A small class-conditioned image flow-matching model, trained from scratch: 8.8M parameters, 8600 steps.
Rows from block 2, named by matrix and row number. Each number is 128 + 32 x the weight over its row's rms, rounded and kept within 0 to 255. All counts start at 0. Numbers have three digits each. After the name is the row's rms in percent of the matrix's.
# ada: adaLN modulation (shift, scale and gate of each sublayer stacked) (model.blocks.2.ada.weight, 1536x256), inputs 172-255
ada.502 087:118130159139122076154143124117111150131160091140138071139091080156139104156104126119148171128142172148152141087098197156079191117140104082154166114139113074157165207147110084171143150199097120148132188104192120142151143147094112150139129115166096158098
ada.503 107:137157124098161127141156183108101139081147096078164168126084172108169140150137053103123086145174184148115106140140084154136122072127131081088136162132092105156158133157094058149117117128086087130150103112091114131159106196181130097196188137150172126135
ada.504 097:120177141132200136133134159108167119153120147137153111151088171090123183137155173122144086078171067156054160158133144144179167089107079074138113098138117115156140098073098147135116172108064137145180104132107094145167154096148114152080150037113144075093
ada.505 160:160138167207045111202126000145127203109096156097111201155148147125116125148091147117154158118117112091165148098115151140100152131102135098158111078108143098148147159168169099150103134150123135136152159148139129124198132121100130160163182128136149113171
ada.506 106:138140129113102077110206004123113124096150105133104148154219078100102149145093144120124103173129120117118118059038093098189097139121172142097120116163158140111165144101105130146158092197152142151145160129087148134105132138198156131126191130179151095107
ada.507 106:090128128140102059141155168159150179069098150190204095141162173222132125099130123151103118133089084167115133137069168148117172174158130134124049056114077104120156107138071107123123081079081144067197084171115183109161140106133105136083069158092033135099
ada.508 113:082127147121142169102125165119178124145081100141124117095166098200133145134107168136150116115143133122166101149158097108175094067130090157137147153164117174160097150054065193141103137069179113123115070127145112120088148195133111160125179110135173161168
ada.509 106:183213153127191157147148129124083112146143075134125190141130110108125127102165084143117100185084133102130165155126155169140173172089136074142139160115117066183154124121148107192151129121144138110120161148116122079144150082173110121174141108088169188107
ada.510 115:099156097125185097096129100080116104106177075079077099091101181173191101138216175186115125067138175119117128093126114115126150063156105107130100148146124139076137133133099136108141073136126157124110136113068073111133119036156146132114160157158088132149
ada.511 120:169223134067200091134144052127232091155154146126094156114109082102139112159151101143087175131148161091135119163121110130122047140221117137134145097130187081101108150108083079092098166107109105133159117121094133123152081128100245117093177168128133144117
ada.512 087:091125168128110156105097101101156076119134140175087160084117168142158104153133177077147157131140164147109060094167107090148139122147077205130093067079167115099120079179133113069162163101141121157170132130116115178114091114148174103112120125178124135130
ada.513 088:114108025065144145113126109135157191143105170158150118151164156097113164113115122126110202081115079100108164114074144142102096113138161123179133108089099163132090109093074074121191124138089107156159053127172116071119166139102134172119138128117107083194
ada.514 081:134093058062094162159055166135090135119131139109144128088113114086088112112137113107098069165171115100144126159154138111178138106144106135160099166167126092109138160128138126112174113094110110138075142075130147154119170144061124140101134157138152127091
ada.515 077:146117130181163123180164094106173139141042122116132163157088136101158106210151099106168155150073100134099044137169103121181147145142150096131084159138147111111102171122136186157111113156180163100101128151111099137164103174160118122128068131135094111132
ada.516 099:092172136114221080110152115044129113145179123174198156105134117019127141197132178129117122120165172139108110069108160119158071088124123116099124133117136163076115144103125142133154115201125129111087144132132160086093140065156126115118201112131163151150
ada.517 111:200123167151174141123118033113098134201146148077138185143152103150158164147153090171123186118124156084123092130103130125167112121102213115050181127139058182098121080149120070095111112176133083123149061186070121161147153166157118165153221128158147152118
ada.518 082:086128173150118082122158137095142199129136143156146069088121137141094084112156095159105136128143127140114163132156090111124136110159155110147130140141185155142070119162067133124121079173134111186137119105129090150105181147147109145137078124126138166149
ada.519 051:109105181097154114181110150135122100109107163100117091191108103103036143126097098117153113085108135107080156167186120151156153144121127125104139081178095156110115129185121177056115059126105154139138102170079133175151123149084160100175123097187167101168
ada.520 092:134118151166129161123061114146088144138164088185138180193153187089149095088129099065135135119137193113150117149134178065105106094118115136148116199111179129146180150151099128131110108091107055130121170133090096190139083159146189187129164163180155164144
ada.521 064:185114104151147191164127144102077149120105138124098136181172100149146111100148144109123157131133163137148143100103133121169134111132138043098067148093208160127118146125114073069094106081106133113193125101128084115133162104123152129142147091106113137115
ada.522 096:141089176141173112093136120172137078196140102096133116114149136124150154141096103157139184093151060100109128125129127109071255059187088112170123097171163064147116137114108115156123082118165132192162100126123161087167133195151130153108096124070092103152
ada.523 110:095146113110092105134155185131111078024125150157127185158051155119144173125130189097088126088177135109089131116110214179082133131108099179077180074135119135135118098124115125152102106192104136120142088122093161110137116077156087093136042125109109134139
ada.524 095:127090159089175130147159096119134176121149128125082092122153134120170088110125010099091087108154182112120130074196133097163189107128131101122155149210096071098126117122137083115093111123134095151109132105142192178125122104104136152119155194126123104175
ada.525 083:153119166107034141110051165143161167131101124103094140152142166144169087146109109115159153161084142127166136142147121142107064134154167130154155112107124090112147140103083133168135139107124112162130137099154142127072094229118166116169078195174142163083
ada.526 092:076217121043161155140138085109100118157158128103175148152126102110125154152171112123151183143083131103146157113178134126140143150179112148145117192091169176159102121149133171106181164111171096174119144161172085103157126120051134174128144178146157141149
ada.527 078:140127049173109093190159150106122094074148157105158162110125093174127124038096122113077117103139170139192110159181132131108139127161179149223133087147122165162099150142108127146106169115144126131177161110125101103120159161136151106102137147141120135091
ada.528 112:143145135149064093110122170135151217114152137142109204071131155089099122079101101188131142186156116152115091151130122137107139131184109122047076134100122107075132093140089124156115123120103138119108164159155144128077135190112121206058170144109130088183
ada.529 058:045116111119105139094150157141128071144063205170038149138142071118169062104117082143142115107149172130140098152105085103088108148115107186082081134148111044133137140145121113141114136131150089168107121150172146117104097113178135135178115151133158134126
ada.530 099:155184172148149134145150139136098113162157164048101140189074123098141119125083067113144075124148121148120108131176182160124140152126146137186102130118098124161192171167154079088090120179078113178119170154181143119096082158144153103074182092100160151122
ada.531 063:087110143126130121105206089093057163073086142158146127141101174138077141179093119150128176154074108133170152157127144123134155158108136111093144132149133167160088148087140107141094168162191064037142141139155145152131126166123109180106135143146117152136
ada.532 105:132151101149118145185160116135173198122184118046149129114111115099098165099146059103164106129172058123119065125126105137118187165118140101143106177119136115109117114130177078170124119144124071141140153175144120101123163135127142176094160083118149149204
ada.533 074:139139117142105123090174180143147163122124163102091140104103101077086126152109183113119125171103068185172149123123141116075125133170194082087162109106095082116124136121128093128115130085134100143099199174126122143092113104129127134166092116111175143158
ada.534 092:094082147085138122120069145119166137112104133121096111140118127111083157157101087120121097143158145121143165208150093174105130182132123097193098101132112098119109086098148173106100131021113183123119101117139154130105137074137065140104102153130150148155
ada.535 090:123187130140089141145166092136109130145096086112116139117130095161155087163104151108139126111100154138105079133153125081213151120120137085115132079127149094131167110192227147159180109131171119131151211147141138132142109151097136136167106121118150173135